Rows from block 6 of a small segmentation model, named by matrix and row number. Rows with one number belong to one channel. Each number is 200 + 30 x the weight over its row's rms, rounded and kept within 0 to 999. All counts start at 0.
After each channel's rows are labels from the 100 images, of 14976, where the channel reaches its highest value: "peak on" is the class under the peak. Only what is clearly more common there than usual is listed. The data: simulated stained blood smears.
# convs1: 3x3 conv (model.blocks.6.convs.1.weight, 96x96x3x3, each kernel summed), inputs 0-47
# convs2: expand pointwise conv (model.blocks.6.convs.2.weight, 384x96x1x1, transposed), outputs 0-63

convs1.71,213,248,192,228,170,145,163,167,188,285,194,196,215,198,178,244,223,200,253,182,204,237,194,229,245,206,215,180,177,210,251,159,199,223,206,165,214,200,209,188,216,246,142,209,208,223,212,215
convs2.71,210,184,200,203,161,218,192,221,175,162,179,207,190,158,213,202,213,229,218,225,202,234,154,221,200,228,166,235,167,212,175,235,216,223,166,215,151,218,177,204,198,188,214,168,164,188,190,199,188,212,193,160,220,200,151,241,281,206,229,214,240,127,216,205
peak on: small cell

convs1.80,201,208,201,216,175,182,196,197,196,196,193,222,210,248,201,188,172,85,211,225,155,209,186,161,168,178,217,199,133,167,192,245,228,194,225,212,233,223,220,226,156,215,137,254,219,213,214,179
convs2.80,217,156,240,208,187,138,199,227,209,224,208,199,225,199,168,210,224,189,155,161,214,145,184,179,196,200,205,188,195,228,213,245,221,204,248,201,221,186,185,204,221,191,178,172,226,189,193,230,225,208,223,196,195,196,198,196,213,220,164,209,244,190,230,228
peak on: nucleus

convs1.20,200,229,233,165,198,221,158,202,176,243,214,257,214,174,248,237,218,240,222,124,195,188,174,216,237,236,220,222,184,198,164,182,164,196,212,176,195,164,148,198,166,177,222,226,217,250,179,203
convs2.20,165,245,176,187,191,269,218,123,250,214,215,169,164,221,173,188,171,249,156,241,169,249,247,236,184,191,214,231,232,218,233,201,202,240,214,212,224,196,244,250,236,133,189,258,203,212,236,232,207,203,189,229,180,158,147,225,200,165,179,198,218,229,249,203
peak on: large cell

convs1.30,197,133,233,226,203,220,189,200,233,177,211,215,178,224,217,216,243,181,165,179,225,188,227,186,238,260,151,173,197,197,211,275,182,247,193,171,196,224,195,190,156,167,169,280,166,209,190,184
convs2.30,194,170,200,208,170,171,176,220,210,164,233,227,226,200,192,228,186,225,210,228,229,194,173,199,221,226,111,177,163,179,239,223,223,191,202,184,201,247,221,244,164,189,230,257,236,227,204,199,190,210,240,154,183,168,204,189,192,224,171,193,227,244,184,197
peak on: small cell

convs1.85,196,186,180,117,184,173,197,169,210,186,136,170,145,170,220,161,194,180,178,289,158,197,213,166,174,209,197,185,207,198,222,210,213,272,201,166,209,202,224,222,177,223,189,165,196,219,261,208
convs2.85,176,195,220,177,243,248,183,236,134,221,220,226,196,225,255,193,234,255,174,195,223,223,145,188,184,189,170,156,159,217,189,215,247,186,244,165,239,134,199,168,136,257,232,188,203,212,194,175,190,141,212,228,239,173,177,172,150,166,272,276,185,227,168,162
peak on: large cell

convs1.40,235,218,184,189,224,235,205,204,211,185,225,233,188,244,221,233,204,234,172,217,257,214,167,285,201,165,158,195,192,241,194,197,227,191,203,183,191,203,198,255,205,158,175,220,238,222,286,195
convs2.40,206,205,209,202,219,226,201,205,194,181,212,181,164,152,176,249,194,192,185,252,188,207,178,184,184,186,208,224,170,204,241,161,163,210,207,211,174,232,247,184,137,236,173,166,212,224,171,182,217,161,182,190,226,161,218,245,197,191,185,248,161,163,139,205
peak on: large cell

convs1.61,203,187,221,208,172,132,192,183,208,194,162,184,230,178,194,218,222,184,202,182,168,190,207,196,182,188,149,182,148,189,166,193,253,151,232,157,224,139,165,207,147,202,185,169,226,160,136,184
convs2.61,227,187,210,188,214,203,203,205,181,228,215,193,190,204,220,204,196,226,179,226,204,207,234,253,207,192,200,184,204,222,243,189,253,159,181,182,179,184,155,218,227,160,201,232,220,204,192,220,208,182,225,186,172,197,161,227,189,167,186,246,206,226,233,214
peak on: large cell

convs1.78,175,164,242,150,226,216,174,219,185,252,212,213,239,170,189,204,219,169,167,250,198,193,184,204,184,226,194,217,202,185,228,192,196,161,232,239,192,188,186,243,194,114,152,228,190,237,197,234
convs2.78,194,206,278,234,220,229,170,168,237,169,196,177,160,233,230,187,126,230,200,241,155,179,157,189,181,219,188,186,205,156,199,188,205,265,222,194,200,141,244,207,156,187,187,147,178,176,244,199,204,194,208,203,207,153,198,160,212,208,226,189,147,214,167,170
peak on: nucleus; large cell

convs1.94,236,152,249,163,134,242,225,190,241,185,211,195,219,222,257,226,217,195,264,192,193,217,163,202,203,180,177,244,208,228,186,211,244,233,212,193,251,205,172,211,187,208,190,243,206,194,196,134
convs2.94,192,215,217,207,204,190,210,211,176,209,136,181,167,165,163,228,228,223,170,252,241,190,231,175,214,190,186,209,175,180,188,250,175,177,187,205,143,208,215,182,197,220,258,167,189,225,202,153,222,210,185,173,238,232,220,209,215,205,102,183,176,186,215,190
peak on: large cell

convs1.35,232,239,238,169,272,203,211,159,180,187,182,189,203,260,235,185,214,175,191,157,231,214,115,259,160,193,200,184,217,171,186,222,229,176,129,223,238,136,206,148,258,253,252,196,202,207,214,200
convs2.35,201,232,223,254,192,191,190,220,228,198,168,185,150,189,226,227,177,229,246,199,199,124,201,158,186,200,163,157,164,202,179,202,192,182,184,173,128,209,226,183,197,228,215,197,200,212,217,184,248,151,153,198,159,190,166,204,169,207,184,227,211,195,172,208
peak on: large cell; nucleus

convs1.65,226,197,184,155,187,200,201,175,187,237,186,210,169,208,213,234,178,146,196,162,197,190,243,210,193,144,214,197,212,257,221,166,179,174,150,175,170,209,146,158,229,209,142,186,232,136,183,173
convs2.65,187,244,177,191,191,239,226,182,226,185,206,256,292,237,213,192,239,226,203,198,188,197,292,239,162,210,206,156,203,145,143,183,193,194,217,128,191,156,209,174,211,139,184,193,142,184,200,169,172,210,201,179,209,242,217,255,250,206,217,163,183,186,244,144
peak on: large cell

convs1.39,195,190,176,177,266,195,254,200,245,212,204,162,222,184,140,153,211,195,174,159,191,201,188,187,141,237,250,244,173,167,177,199,222,241,176,124,206,232,246,203,229,198,223,244,225,135,167,190
convs2.39,202,214,195,233,194,241,237,280,187,163,196,199,218,193,160,212,209,171,185,202,221,160,189,210,173,252,187,156,240,172,154,208,179,224,133,196,211,179,230,206,241,180,213,183,229,219,233,227,239,243,175,192,174,189,207,241,212,196,246,221,244,178,235,241
peak on: nucleus

convs1.73,153,187,241,217,184,132,204,185,204,201,231,173,173,179,143,207,186,219,217,131,222,185,179,214,201,175,229,241,187,157,197,266,183,160,195,142,186,219,205,161,202,244,269,235,197,246,174,203
convs2.73,196,236,170,201,201,166,211,229,187,248,188,165,202,233,209,268,216,197,220,215,304,188,220,121,215,133,177,218,178,200,161,210,245,199,159,232,175,177,184,162,219,192,237,167,227,190,174,197,233,223,198,143,161,165,198,199,226,166,227,234,203,210,211,219
peak on: small cell

convs1.11,223,169,163,233,169,222,193,205,220,181,240,199,190,179,192,212,203,191,203,227,219,226,179,215,232,152,165,147,180,209,186,230,191,144,211,164,190,221,192,203,172,184,203,194,235,178,264,225
convs2.11,183,243,220,253,211,228,171,222,138,188,243,203,202,144,195,153,232,232,207,181,191,174,168,207,209,186,185,183,250,199,205,252,190,257,179,170,218,195,213,230,153,165,176,233,198,265,242,151,199,167,188,229,208,247,257,191,177,227,219,175,212,222,202,187
peak on: large cell

convs1.50,196,155,258,150,222,194,168,243,202,258,153,190,208,212,239,150,184,197,180,191,203,202,196,226,214,188,219,268,174,167,206,181,221,199,187,231,220,225,210,183,236,252,176,258,200,184,186,212
convs2.50,204,196,237,166,209,225,235,182,181,175,240,209,182,238,206,219,221,203,161,161,186,189,194,208,243,238,197,198,213,168,202,200,238,137,202,226,199,212,174,229,202,213,157,175,228,199,214,170,131,203,255,150,158,159,182,158,234,257,154,178,153,165,171,154
peak on: large cell

convs1.89,206,166,219,231,153,199,242,197,242,244,209,207,197,251,240,228,229,206,209,201,176,173,215,220,185,169,241,251,255,210,187,164,254,211,221,176,181,174,252,237,258,239,180,220,209,195,239,175
convs2.89,219,203,207,177,221,148,179,157,167,191,249,198,199,209,193,231,186,166,228,210,178,147,182,165,250,191,176,190,180,135,174,257,156,178,233,175,204,179,157,237,167,229,151,210,184,182,184,179,192,180,172,231,181,191,191,181,233,184,204,238,208,183,198,146
peak on: small cell

convs1.6,205,226,186,177,233,165,231,192,211,252,206,200,185,169,207,225,239,239,265,210,198,179,181,207,198,210,199,192,189,208,154,191,233,208,190,192,189,181,208,175,253,222,194,161,205,218,209,170
convs2.6,193,175,233,249,183,186,204,187,189,212,173,204,206,207,183,205,178,207,195,176,167,183,173,182,181,173,226,234,191,188,179,245,233,221,220,210,199,212,193,163,209,185,154,204,261,220,204,174,176,152,225,209,220,212,260,170,181,193,232,196,184,228,189,162
peak on: large cell

convs1.26,179,195,202,188,197,170,138,201,211,254,220,179,216,170,166,191,221,211,221,181,184,187,206,156,181,193,179,239,169,248,228,243,216,215,197,212,135,211,215,189,226,232,185,251,180,133,225,175
convs2.26,213,163,226,186,190,169,159,289,247,175,214,204,202,253,182,239,194,230,209,193,217,196,242,238,180,221,203,216,188,226,255,225,243,228,209,165,208,257,202,211,168,249,200,234,205,250,199,194,193,213,214,225,230,188,241,160,224,226,214,250,225,180,225,204
peak on: large cell

convs1.1,199,178,210,240,130,162,243,173,184,225,234,220,230,146,230,178,213,199,213,230,178,197,189,224,166,188,170,201,212,159,219,184,185,192,192,265,157,190,191,211,113,221,204,132,201,204,222,234
convs2.1,215,206,165,254,201,261,207,173,244,222,169,161,177,216,198,185,115,205,195,207,248,185,229,173,239,158,231,142,248,220,198,114,246,159,187,159,213,202,166,220,173,150,175,227,195,193,188,222,211,150,173,237,184,193,164,211,193,204,237,186,221,224,223,197
peak on: small cell

convs1.37,212,244,194,171,202,202,166,206,239,223,230,221,185,175,275,195,179,212,215,184,183,254,238,224,238,201,204,221,161,169,217,187,244,124,209,197,224,197,166,188,157,178,236,254,208,197,201,194
convs2.37,208,181,186,223,180,244,241,184,227,186,206,239,209,210,194,212,150,200,288,228,213,200,185,209,243,264,240,194,159,182,170,207,212,147,267,219,205,162,191,207,214,249,228,251,208,239,193,240,239,193,195,158,231,160,147,200,262,218,161,184,138,184,210,165
peak on: nucleus

convs1.27,141,163,202,223,234,167,163,220,175,229,233,229,206,181,149,168,194,192,144,188,250,189,155,210,183,178,198,165,172,222,200,200,199,242,165,141,190,204,213,227,189,260,187,202,219,190,181,242
convs2.27,189,235,199,192,187,253,228,208,225,233,221,239,200,221,271,170,144,202,205,164,128,241,204,204,185,210,249,133,185,249,143,241,213,183,228,233,210,199,217,144,218,191,215,210,237,211,210,207,217,226,195,197,216,211,206,136,216,195,233,268,226,172,225,219
peak on: small cell

convs1.79,140,225,180,211,191,202,200,199,207,173,210,223,177,194,196,204,239,159,174,201,242,201,196,177,163,143,186,238,180,220,179,220,182,217,253,191,232,173,222,248,166,111,224,192,162,259,179,222
convs2.79,216,170,216,137,211,164,177,179,245,156,188,168,196,240,211,212,201,234,253,170,166,235,161,150,205,184,229,195,238,180,171,163,123,191,203,172,262,171,212,228,164,232,198,203,187,214,226,193,177,189,202,154,129,251,215,192,179,179,239,185,179,239,184,203
peak on: large cell

convs1.46,227,229,177,191,184,246,174,219,203,171,222,195,212,236,188,240,199,181,210,190,140,268,249,216,208,207,167,199,187,188,208,168,236,163,201,250,144,166,215,211,132,203,204,157,172,234,178,169
convs2.46,206,211,196,186,223,177,201,226,178,167,194,227,183,144,224,220,214,197,177,183,233,150,160,192,141,185,187,158,215,218,208,177,231,151,158,206,254,208,168,173,171,153,168,229,155,251,218,238,181,184,213,215,194,179,238,175,182,243,181,150,213,223,172,227
peak on: large cell

convs1.33,184,200,132,232,151,181,203,176,255,216,180,188,217,184,131,241,171,174,196,203,174,187,167,237,171,196,203,242,200,163,189,206,160,208,200,181,202,210,229,192,164,198,212,170,191,177,187,197
convs2.33,221,175,148,178,219,211,240,201,180,233,159,243,211,164,228,171,214,196,187,186,162,157,208,196,178,235,190,195,209,232,207,202,266,163,199,200,188,167,225,190,176,208,162,164,204,182,188,214,182,132,233,188,191,149,222,233,204,258,210,250,200,195,205,208
peak on: small cell

convs1.45,207,189,157,229,162,152,186,159,216,224,214,176,180,181,197,213,206,209,189,170,147,153,191,220,187,211,189,143,171,216,191,232,165,225,260,194,202,203,227,161,97,176,181,182,209,175,222,162
convs2.45,179,192,200,236,205,176,225,231,221,209,210,184,189,176,207,198,207,187,218,215,281,244,256,187,180,243,234,229,268,220,259,221,241,167,228,173,236,180,170,215,176,187,146,238,169,206,203,194,225,225,205,199,227,211,260,205,195,188,264,231,192,228,175,217
peak on: large cell

convs1.16,191,198,149,262,203,155,255,210,228,221,213,177,202,232,173,223,201,190,203,221,226,209,235,174,169,236,237,198,173,207,188,275,166,171,196,250,219,250,200,207,168,171,215,134,179,197,199,206
convs2.16,212,218,227,191,153,250,236,197,196,173,211,200,168,221,145,182,191,135,225,202,197,237,154,223,237,249,225,197,270,238,174,197,223,177,194,191,194,221,251,149,175,223,202,221,174,167,206,139,162,203,179,129,219,222,186,253,188,179,197,235,174,165,168,215
peak on: small cell

convs1.18,177,149,202,220,201,202,203,255,189,204,190,250,252,169,237,205,161,217,140,160,173,197,274,179,209,216,190,229,255,163,199,187,195,178,224,186,178,167,158,155,172,215,161,202,185,211,193,200
convs2.18,190,221,141,238,200,171,208,167,210,169,157,234,200,235,191,223,198,187,189,194,211,177,176,169,200,169,161,230,181,174,217,178,172,169,259,239,183,212,154,148,192,171,237,177,226,231,159,183,248,208,205,213,255,191,181,250,223,227,193,179,214,202,197,174
peak on: nucleus; large cell

convs1.19,157,206,216,179,253,193,203,192,194,163,228,164,209,179,127,256,188,203,203,212,246,221,195,208,222,178,144,162,136,192,205,188,206,223,233,177,202,200,210,173,186,150,260,157,186,142,158,156
convs2.19,227,209,197,192,205,204,204,180,203,199,213,199,201,244,190,202,220,188,201,160,166,197,206,235,221,156,160,186,202,163,206,201,235,200,149,185,170,218,206,230,165,215,178,156,216,222,152,159,148,156,197,194,189,236,201,170,246,212,210,208,169,148,124,238
peak on: large cell; nucleus

convs1.66,209,197,194,198,167,210,177,205,203,215,205,221,221,195,177,205,165,207,183,104,187,171,144,215,192,151,192,228,177,199,199,204,189,224,182,159,232,184,214,262,235,194,208,202,194,153,160,209
convs2.66,183,202,152,183,143,211,180,143,163,212,193,239,170,169,161,244,217,204,202,235,285,199,251,207,218,172,183,188,209,181,169,180,224,219,246,273,207,201,174,246,204,257,193,184,227,233,188,168,286,193,236,168,237,179,223,250,154,234,179,211,183,198,252,216
peak on: large cell; nucleus

convs1.86,175,199,141,256,132,195,180,157,199,283,209,181,173,192,214,215,141,247,222,244,186,189,230,186,161,189,147,187,234,207,194,215,198,242,196,204,225,201,194,213,215,218,208,207,226,153,225,187
convs2.86,189,172,175,263,188,200,270,206,156,190,181,265,208,200,232,242,184,252,162,193,217,161,162,150,222,170,241,186,238,189,225,190,142,174,209,178,229,208,217,206,212,174,200,224,210,136,143,225,186,238,166,166,188,218,194,256,219,205,171,204,169,206,200,210
peak on: small cell

convs1.90,202,183,216,217,216,221,255,226,213,189,209,207,206,206,170,209,192,201,255,217,219,208,175,193,194,200,189,183,232,234,157,195,322,184,141,192,155,188,220,214,165,255,203,201,214,192,256,189
convs2.90,189,224,196,181,151,169,163,173,221,231,198,164,192,162,199,206,196,185,226,215,203,138,166,124,161,196,173,254,207,155,197,215,246,151,211,153,215,163,211,250,169,190,228,189,201,229,157,135,174,184,164,224,169,198,184,214,181,160,168,212,164,197,113,230
peak on: small cell

convs1.68,173,207,203,229,193,189,114,219,208,220,219,246,177,195,216,182,203,220,192,190,211,199,238,234,222,180,185,175,210,207,220,179,190,285,179,160,247,270,205,199,185,219,169,214,189,189,137,177
convs2.68,214,227,236,224,217,221,182,193,215,143,239,190,212,192,303,190,200,157,248,175,138,206,170,217,194,218,161,194,152,192,167,238,243,182,225,233,194,231,180,179,239,205,200,179,189,170,189,177,169,188,211,188,248,196,209,156,227,197,229,170,174,201,173,194
peak on: small cell

convs1.62,118,203,188,165,156,169,252,202,211,210,231,189,232,183,186,175,198,190,192,265,203,187,273,246,195,267,215,180,188,184,193,186,199,206,161,196,202,190,193,238,159,215,140,189,250,202,211,247
convs2.62,215,179,187,211,221,196,277,193,174,209,246,238,251,179,205,237,171,186,202,142,204,221,201,193,154,150,205,197,211,186,205,197,210,183,170,227,258,214,241,152,211,202,179,204,171,209,205,181,241,199,226,222,184,183,173,191,242,255,224,189,197,202,138,177
peak on: large cell

convs1.21,171,190,170,220,139,202,215,170,208,204,230,201,208,218,162,223,214,154,217,214,109,238,180,172,208,241,219,230,150,236,161,213,203,178,224,154,199,280,165,189,256,231,169,219,222,200,188,213
convs2.21,207,176,201,190,209,180,252,265,197,217,187,234,193,232,235,170,192,197,217,140,221,228,183,231,218,224,164,174,189,204,189,198,243,196,205,195,195,232,169,179,181,161,211,167,207,185,250,215,157,230,246,143,178,238,201,172,188,236,179,197,227,163,228,163
peak on: large cell

convs1.67,194,214,205,200,137,145,175,182,174,200,195,207,197,181,204,223,229,167,217,156,185,201,234,189,213,164,172,158,120,218,151,224,197,243,185,166,221,206,202,275,184,143,165,259,212,241,195,210
convs2.67,199,190,151,136,198,212,208,188,161,187,259,223,206,249,204,209,243,204,184,207,239,191,106,183,184,179,208,143,205,138,260,223,221,186,177,206,161,187,219,224,210,205,195,149,145,174,212,180,233,178,213,198,140,140,188,212,211,187,226,140,191,132,171,190
peak on: large cell

convs1.70,222,261,164,224,200,186,184,145,205,283,209,182,189,225,247,202,193,198,158,227,185,201,138,160,181,109,219,227,170,198,160,199,190,202,210,197,209,179,148,193,214,187,185,202,242,178,184,274
convs2.70,181,165,207,190,166,223,201,190,228,210,206,201,212,211,188,228,158,163,126,183,176,190,234,197,181,205,228,165,211,212,166,159,226,240,196,196,183,206,238,214,188,237,208,217,195,156,168,209,234,159,191,152,152,175,195,153,214,219,242,231,146,204,162,208
peak on: large cell

convs1.49,183,191,206,205,105,207,203,173,195,195,231,191,185,220,164,211,207,82,217,198,89,194,206,156,150,173,211,235,174,161,188,227,196,185,181,209,219,206,225,183,167,210,173,250,216,189,236,200
convs2.49,228,206,181,208,211,216,157,194,186,202,237,230,198,110,182,244,223,212,186,144,220,189,170,180,218,164,186,169,202,233,264,229,197,204,174,146,210,210,218,179,112,262,171,209,207,206,228,154,187,218,240,171,168,255,162,173,205,201,201,220,207,174,177,227
peak on: large cell

convs1.57,172,231,210,213,210,177,243,218,211,208,230,188,181,241,164,230,186,220,218,230,240,220,168,235,174,201,227,182,238,232,217,186,203,190,157,173,212,219,218,160,220,263,263,178,175,165,214,215
convs2.57,229,195,191,206,216,172,203,186,158,191,202,224,183,182,164,234,230,215,222,190,250,185,231,196,208,157,206,210,156,218,225,235,264,219,140,180,209,205,161,199,223,199,170,186,195,211,193,172,194,208,128,178,161,196,195,193,214,177,164,149,189,207,208,165
peak on: large cell; nucleus

convs1.28,173,208,228,211,195,173,204,211,186,221,163,135,163,178,173,158,193,245,175,182,213,226,206,200,193,174,180,157,160,129,162,157,196,204,165,164,141,172,186,224,215,191,220,157,222,137,147,233
convs2.28,222,174,228,232,196,207,182,221,211,262,191,218,199,172,165,157,228,222,204,203,279,175,79,236,153,191,195,213,207,175,219,150,208,163,167,155,170,211,211,271,236,164,186,183,169,177,202,217,211,189,197,252,264,249,212,216,226,160,180,203,222,239,207,205
peak on: nucleus; large cell

convs1.55,198,239,175,233,196,167,196,221,197,176,226,207,191,174,209,176,192,194,157,186,228,191,164,233,253,175,226,216,261,227,185,197,238,161,257,162,228,189,190,184,233,162,217,257,234,231,193,263
convs2.55,194,197,254,226,217,165,211,248,184,190,234,210,162,171,222,149,154,217,204,230,230,183,189,210,192,205,239,132,218,227,184,194,185,214,199,190,225,240,137,165,207,223,169,176,223,227,177,235,189,242,200,256,226,175,181,196,226,213,223,202,278,219,234,194
peak on: large cell

convs1.32,226,209,183,175,198,176,153,161,156,213,186,130,204,191,185,131,207,209,223,186,166,218,179,204,174,219,213,178,220,193,200,188,185,218,217,216,198,193,224,178,224,149,224,211,210,186,187,190
convs2.32,173,266,167,208,160,220,213,239,190,190,221,240,178,203,167,185,217,191,189,131,205,211,152,196,239,220,202,196,230,207,213,230,208,239,188,180,179,172,180,167,218,178,202,186,221,177,204,160,210,197,131,190,206,229,225,198,220,208,192,194,237,185,185,242
peak on: large cell

convs1.9,201,247,181,228,182,169,216,182,234,293,185,185,188,136,186,135,209,170,187,170,161,183,190,189,211,193,224,202,205,271,229,213,151,228,230,234,229,215,166,152,237,153,210,226,194,214,166,205
convs2.9,224,166,132,201,222,237,154,219,168,197,199,187,177,206,210,221,188,229,256,234,172,165,214,170,239,192,151,180,185,203,153,166,261,233,206,196,186,215,192,159,154,190,151,231,188,206,185,195,213,205,214,137,250,154,202,206,213,173,186,227,232,208,210,243
peak on: large cell